{
  "arch": "squeezenet",
  "crop_scale_min": 0.8,
  "norm": "batchnorm",
  "eps": 1e-06,
  "batch_size": 512,
  "lr_schedule": "wsd",
  "final_lr_fraction": 0
}
Rows from block 6 of a small multi-label image tagger, named by matrix and row number. Rows with one number belong to one channel. Each number is 500 + 50 x the weight over its row's rms, rounded and kept within 0 to 999. All counts start at 0. Numbers have three digits each.
Before each channel's rows are labels from the 100 images, of 14848, where the channel reaches its highest value: "place" is the part of the image that holds the peak. Only what is clearly more common there than usual is listed. The data: rendered dice on a table.
# sq0: squeeze pointwise conv (model.blocks.6.sq.0.weight, 64x256x1x1), inputs 0-85
# e10: expand pointwise conv (model.blocks.6.e1.0.weight, 128x64x1x1, transposed), outputs 0-63
# e30: expand 3x3 conv (model.blocks.6.e3.0.weight, 128x64x3x3, transposed, each kernel summed), outputs 0-63

place: bottom right
sq0.3:464521434433475412500479450477408519532512452497559572450537421492425491520552485487587522458489534443495390502500558547551551553544514503477545378418508383543415416445467494539429391519557435522431519475510479471446514490546496542421513502509527430432423426
e10.3:479458556442524565417540506474466386552466549448467543538565457487452465408448470554495444451447412539489432492559460530490474438468443453515431525448441552512462556460530448451558563526498410
e30.3:516438375490442493478543498451550395501500405467490495481505352507487468499489487504522498511438451497511463451535537510435444503482415448507499516503530445514477483491535465528497476519490420

place: middle left
sq0.29:452451485529490469498493454481472440485498560477425534502447546458510495513423430480401511479475472454473516496527531424447459469451454477475449550551460527449557458562489486451457483483424525453477450523435447492491500463465498441466450471504477471492546522
e10.29:471489486393513471524507521534522523509515438528407400588533543503495417500492599528497488419416459541449498544467543570558467424514485470531548516474412488512437528487425543487515534502577572
e30.29:401487372509455470488492493523500419490497423520457491448494505438473457475484463527498504402481469483470438450481533481479416495501491430482498463493517433530479498486391489396485475445391377

place: top left
sq0.5:571541479467467528497494508482514507491493450510499514493567444465466513487474431503560507457486505497524465496453519477554443488628454476494539475444513458474442523456551483510425503479553482495471493501482527482556444503506527499433495501436520464431472463
e10.5:519439450432545451428497568492452473522468453508446450465512461541510441421484437514507493461493458450529483544460469432543506507504496461459380519558434499495512523401399478505523511423565492
e30.5:427416358517388484484547521552580542511501536505515504429565514570540547519535496572477541457441523529533565495508499501553497519516464454531502504517604454526525475542374436568535537515393464

place: bottom left
sq0.50:517510496439502453501517527444451559488498458478493466536505474472458491470492781422521489516494516527511491501456508498474474501539481425498503485460532429479472452457483439469453466510509479450529446475743461416491482455479481547458586457481465508476492448
e10.50:483677463473463465460517450449557483495445447471462455452474492467478461424483484479501448485465485497480474486494439448479478472432464501505474467466488479469478493357378443438521527502499425
e30.50:431456492479418470505519482293515394499497522503485492475479490468470438463487512492516431464517407480465477459492482452274421497512523437466495458490474485467496519484473426469441520462432353

place: bottom right
sq0.26:469458515483475487502509498469489500492504479542472446519606485492466492454482498467633459513489543493536490504471460486676426586509547473486663495511491516436500479467488479420503467469604492430495436475503470512488513513441481445493409497492478493503497488
e10.26:493492682489446713461442502494483466460488641481485624494450481507479480502504439455500495490450438428490468482669497430487476454523468473409436488505487625449479472486549477468449453445497478
e30.26:540454495468506506600532479459487358491497467442480497442473430478471452493481459452426484532461409471461382466500472445422406489448437545485495426496531465463500480467556454521446454584477464

place: bottom right
sq0.55:423528430442472466500476505477460465430482456507602615452487473451484497553563502495518556446476496496494478503449610553423595489439427483489430370462520415572462465437519477459429454534416460419430432492489482465501522492432479444409436496531513423444442435
e10.55:521469464529545462429602484480461462615478464445501454539647447480470487467491472623490487521481468569455470483455507570482526470480473504500467570451477472563476584463513495468627639438484503
e30.55:449455433494480466356542485426548440491496518462499488428466434474475471481466474527527422483504443431478437415488572530460519471477520391464495501487505463538448505467535469451459418461622419

place: bottom centre
sq0.57:442412463503505458501501439484453466508500568504367443453444483480580493456449477498450458513489435477494445499565463458466474456470475500507476501478520510489481452660461471454465464458478474465468450502469464452466491438464501426495483459458451460521475490
e10.57:474485489468431492503463505467457451477465450460431454406529453485466430462452524497481453512405437540479482464472430545459398410475446484538598448465454461500398502412444434440445506534483460
e30.57:497551472552461470556460506519442460487498542520478496461462501431451443496477478624495570459521484536464356485453457540505443494537527530505498456507556482587490479501520504333525517487482478

place: middle left; bottom centre
sq0.42:485476389447483483499491481498483447481505509447478454438487510422421505418457437460464451426421448470441536500462515449467425415455421467489457469531478492411521474456491501487432501502452505444438465503456434438490402415467480475417443433431465463456512458
e10.42:496486441499390430459452509520539478489452460459409447424431455480464417495492550445494487528522435434491476475451580419468450502442489447440454511424486446440521464499427575487476460447503614
e30.42:419471447551509493542546511596531531505502473523500500387597518491500498505492501581507463441523499464527472488582512369602446511465548458504498504503537476546490572516350524451532519482417404

place: bottom right
sq0.62:435548440471484493500478459444483452414479475428577639447485483457428491566555520502505571469484483448409466501441647547456600477471439480498451381464503425587491471504525446447454479562476477418422417491502471477494499499418472429436418500507526424463476473
e10.62:546462456456555455424611488465430482627481459455490465529644441472472485442507463629499508460500452570455469475451500577477468486469486474500451568459483473556500586464489475475641638449477490
e30.62:456473429478461464370520483411548417485497459484503484426454389464466470485464471533552451503463445441488447421493572518415500472475476389469497499485499436533443499465509507466471442451563425

place: top centre
sq0.23:506431500427501471500489494558466501516509497559451487521502468470532500515484529506504522502500469486527472499551477485530527473398479496507530529451504524531456458516431564508504490509544478498496502486522464495427457493501486491467530501447494497516467433
e10.23:504547507600478512502537488533476516527473514504453538624521494462524457472460583470514453575364549492481516520525410494529612423522457567498549453492570526519384463408500434467442481521505456
e30.23:364445395507460489488480482459467493490495475444489491477459505483483481470470478535455506375489446493490474455467479383425356479536471366469495417488506448507468489478347429471462492454419394

place: bottom right
sq0.10:530543429514474506500459593493494555503500492495448624477478483503463506542345453453453552382388485590496468502511593349461542457515529442482459620459509497526479485472505505450440469538479513425604425475494491508482452550439503449380472546453541598378511506
e10.10:464450422448586430478593557458454509564542420478481429537599443559573483429452447568500471471503527556454482553436474555552471491549476560529461589572477523581474551434441462505578580476584467
e30.10:478475396508419480359519510515558529494498568494513493480500520543526564508500482508520519547405532503510500524493547612447521490496443480492499553495509473481495399499546549605516445501558516

place: bottom centre
sq0.22:519400421441481524499491461515527461527506481463476475486402503468432507463451452460439465459440424471438558500540507457452503389419480468507488445512471503505501517454540522477453535536487481473476474500466470462538477394486464462476481407483447474492480439
e10.22:475436447422420452431509495466455587526458474456490520389458448478440496476593448432479592479572482444462490488473467466491407558465596449441465512464553446451552444483486472596537440452500484
e30.22:448482504566476488583399479528413419483495461454492484500457542529454492489453500670470524489468529498438473465452567372501478476586452405476496477486502501595470479495398530419502527457532425

place: bottom right
sq0.25:520461453501507504503522443486494553565505473492436410464467471476478492479473489464480494543538483445474486504545412480461576450579454493506470462491487547572470500498506502722477479449489471628453603488521530467490476461767464731524599479516506450466478498
e10.25:493497440462466440484432491488504454439455424479488449554436509517483470442435601460486464467473424579494453502440461465488489481489474449605464436514496405442498460456444457480460445681486439
e30.25:494538408471542497548514485469541430495498427467536486485447459552412393497458420496570536375549386520498553440529457362376479494469473532508498558499468380464469508493469441514496522498462507

place: bottom right
sq0.56:552499512466494458499506431523452521535495456424431615467465417556399496557445449491417568515512474416489458496541609450450585458486546516500460461411500482568428453471468532558464473542483434554478546459492477462458447479574484573559562479447510444464426463
e10.56:522493468443571472431577423497426498580523459486487503583598507415509478444492517585489500461425443618493587449470465580453441459516493471586460557486556437534428561455471452497598590553419433
e30.56:443428415498512457465476474433553469486495550443499474453386443499483491482439463559533476445493423460485457425488524465355448466503480360475493497482431431517446470471497463481437469463525409

place: bottom centre
sq0.21:468444469559509564499497494543570490517507542531461510444504511444611514497498473468461486482481501509529568499517493483448492499427474471507500483532485478525534559579556546473453554524458521462521456503483570475553502465498478463456475457496481500447538551
e10.21:461484475464422481459453484457463550438430458440479480394466487479472489456542470427487541531500452409445472452463465437454413474433540434399496459468516460431467432449480459539472450450473472
e30.21:400497476555445476553440481531416427483494509474451485442449512458457466461464477638457522434490514481429427441433500415518427474553467421473494437489521449569468470482429485380487514480434446

place: bottom right
sq0.2:472541445453493468501452488491467505537498486500586480440490489561510493529543588488577510463472478483472492496520510540491549503506549507493520443491484450541491446503473491571451459535548462551465543496500479478483535527574481549528472522542520471450484464
e10.2:443444481447503490417485463407436452516411473414477482490511483441396465410489527513500462451458387522424484485470453471493468444417457412519469509460441489444447509411466436426514515542456409
e30.2:472465407459455480476497475364513382493496422464473485456454388471452429472474470491492475468467439467462476421482502454373433480458465434470496483488486420474466491464490465489457447497487404

place: bottom right
sq0.52:475483513478479491501516489482489493485501473542467451508603471490473491458465483451637469529479546479522481505476463471669431585520545463492666490468499485436466488459482488428500471473611485425497430486491493490482514514446472444496398510496503493511484479
e10.52:499498675482470705454447482482467462471478632474482614496456476498468479464484436459502483491446432433492457489662482442488479456491465463416441481515499617443478473482540440454457459452492451
e30.52:537453485466511502584527477450493366491497457447485497441474418478472459493476456453432479525461403470463369470496485451420399488449435536485496438496525465462496467465563472513449447587481459

place: bottom centre
sq0.63:421469425435502475499497475475478463473502526548503457466472534452527497443474452438450456464436448490539544499476483461456538416416442478490473465552478470534540474464490477467473501491470524443475462523483448458490428441446485479467479483431455489499531433
e10.63:486497458588472456443407469501511476447445467430454411486480425467460447532479555448478481609457466443473475465464559421463480464475479476457494522470446469451422472464453551479459464449489599
e30.63:513469504516488481563492485492464509501498581411477504440573572448489515474471492554413476458510416448467430453483490503533405484479487514472497498498496502523477474488490474430505516452553473

place: bottom right
sq0.48:446488438484480471499468422479468476453500474525427629518576434451484494560404406499572562430429540414508407498451602411616550561505473490484588494429537536555438461461480486454428445528574467440436447465459476490459515450436481437438428453507480433442465471
e10.48:500450599459538598518582477520413441588523589523484577573603546476475483418452427600507477447497495571466498533595457552533482494485477496519503572476475598541476580513550450486599599444521431
e30.48:539442449497463478449506488599517417489496367444501490442491485483473478490481472497451486549416471466481442507512491565548507486485443516476497473490532459490478447472562504573485449516571467

place: bottom right
sq0.43:442562401515449504498441470517496471472502485480473707391486481386464510531390435522411548410416505471478471501466667393455576509489400485496440419459493399579486484501530523459462480559451524437455442483496491485506501538448512435347447535503546454412515512
e10.43:438487453444580454499609552481431485607488459427486466540618538560529488429482443608505516467519464585417494498456487578496458511555499499552474627543494468590472594478468468535628614457559462
e30.43:485462435472456466340483494548525480485496636451502487392482556479493510494471475487503449527431513453477476474458534592536521476471437452467496499484489466503464391476560494540459454470580547

place: bottom centre
sq0.32:442402428450495485499492426473489504497505512511419440484524531471489489467404470498497468472444520425499536500467452407524512520462484519507518458546469511500538485451500486556482510452496528557436555514491446481499494394572492578461550442492486436484539457
e10.32:506482557541449558474424499516525454430475544485413508531466459483484408516463570450478464552438426522508475479564547414473491452492460486539473501477451545457426468471449543463444455577487618
e30.32:518502478549580499644536483485535462497499480461472502485606493494471441486450489579477473445576377464473464448543502444462412482479537550497496488500516464539461556493472481498528545476512490

place: bottom centre
sq0.20:451465434486497426499457466479426457501499537501544417455454483417544494432548494510517442456487465499486436499552469541431465472480420492504454479482524526482485426584456474458434441469468489440446440491487466459461520453460502437425447466514464450468485477
e10.20:471474508469431509498456495474478457453470472435434477377455481490502430478456539464483453506400432488473464467478452525460410404470447479516619463484471481449402472454475453439428457500481480
e30.20:505542465548445477538468509515441438495499531495482498496478467439447438503485489616503566497507477531466377476460457554521440497529521546513500453513576480574491490505540520322537505486509473

place: bottom right
sq0.16:444528481453499512501488501461483516490505469541566563497525451480528491534541508498523539487493526502531380499469561537501564528463484512476503480428533468567430477461465465522455434502503445524491525478508498476459511499518493526446533502513509493476452444
e10.16:467440492619505495405520461435391449528434489437502487531552425447453501451463506543487457616472458546466422472488455503471545448459446486527479495441461498497467529436495446434538545541456446
e30.16:506488413494493489480532480377537413496496411455482491512498342563478464481470474522499512526521406478476457417516540556414464468507484451477495489501512444522442462468571461606494443504579444

place: bottom centre
sq0.36:423435459460501485500486481481494459497502577477492493461441541479547500463485480490399475467449487507470552499485515474448443467408466480510471513568476452449565493587507475471473515487454550464495470520445492475509489457475509460477457469496488506471573476
e10.36:481479491485423497479446502474534466449453473427399445409504440504491397510465545470481465520426425459436444483472546474477405411439464454451522490460443486482384478458437538467437492443495580
e30.36:480530515542479486608507487489486471488497510503445498450556498433472467478471493612459483451517437466446387479478495492485440485472516511481496450493535487557469535478523507349510491468491493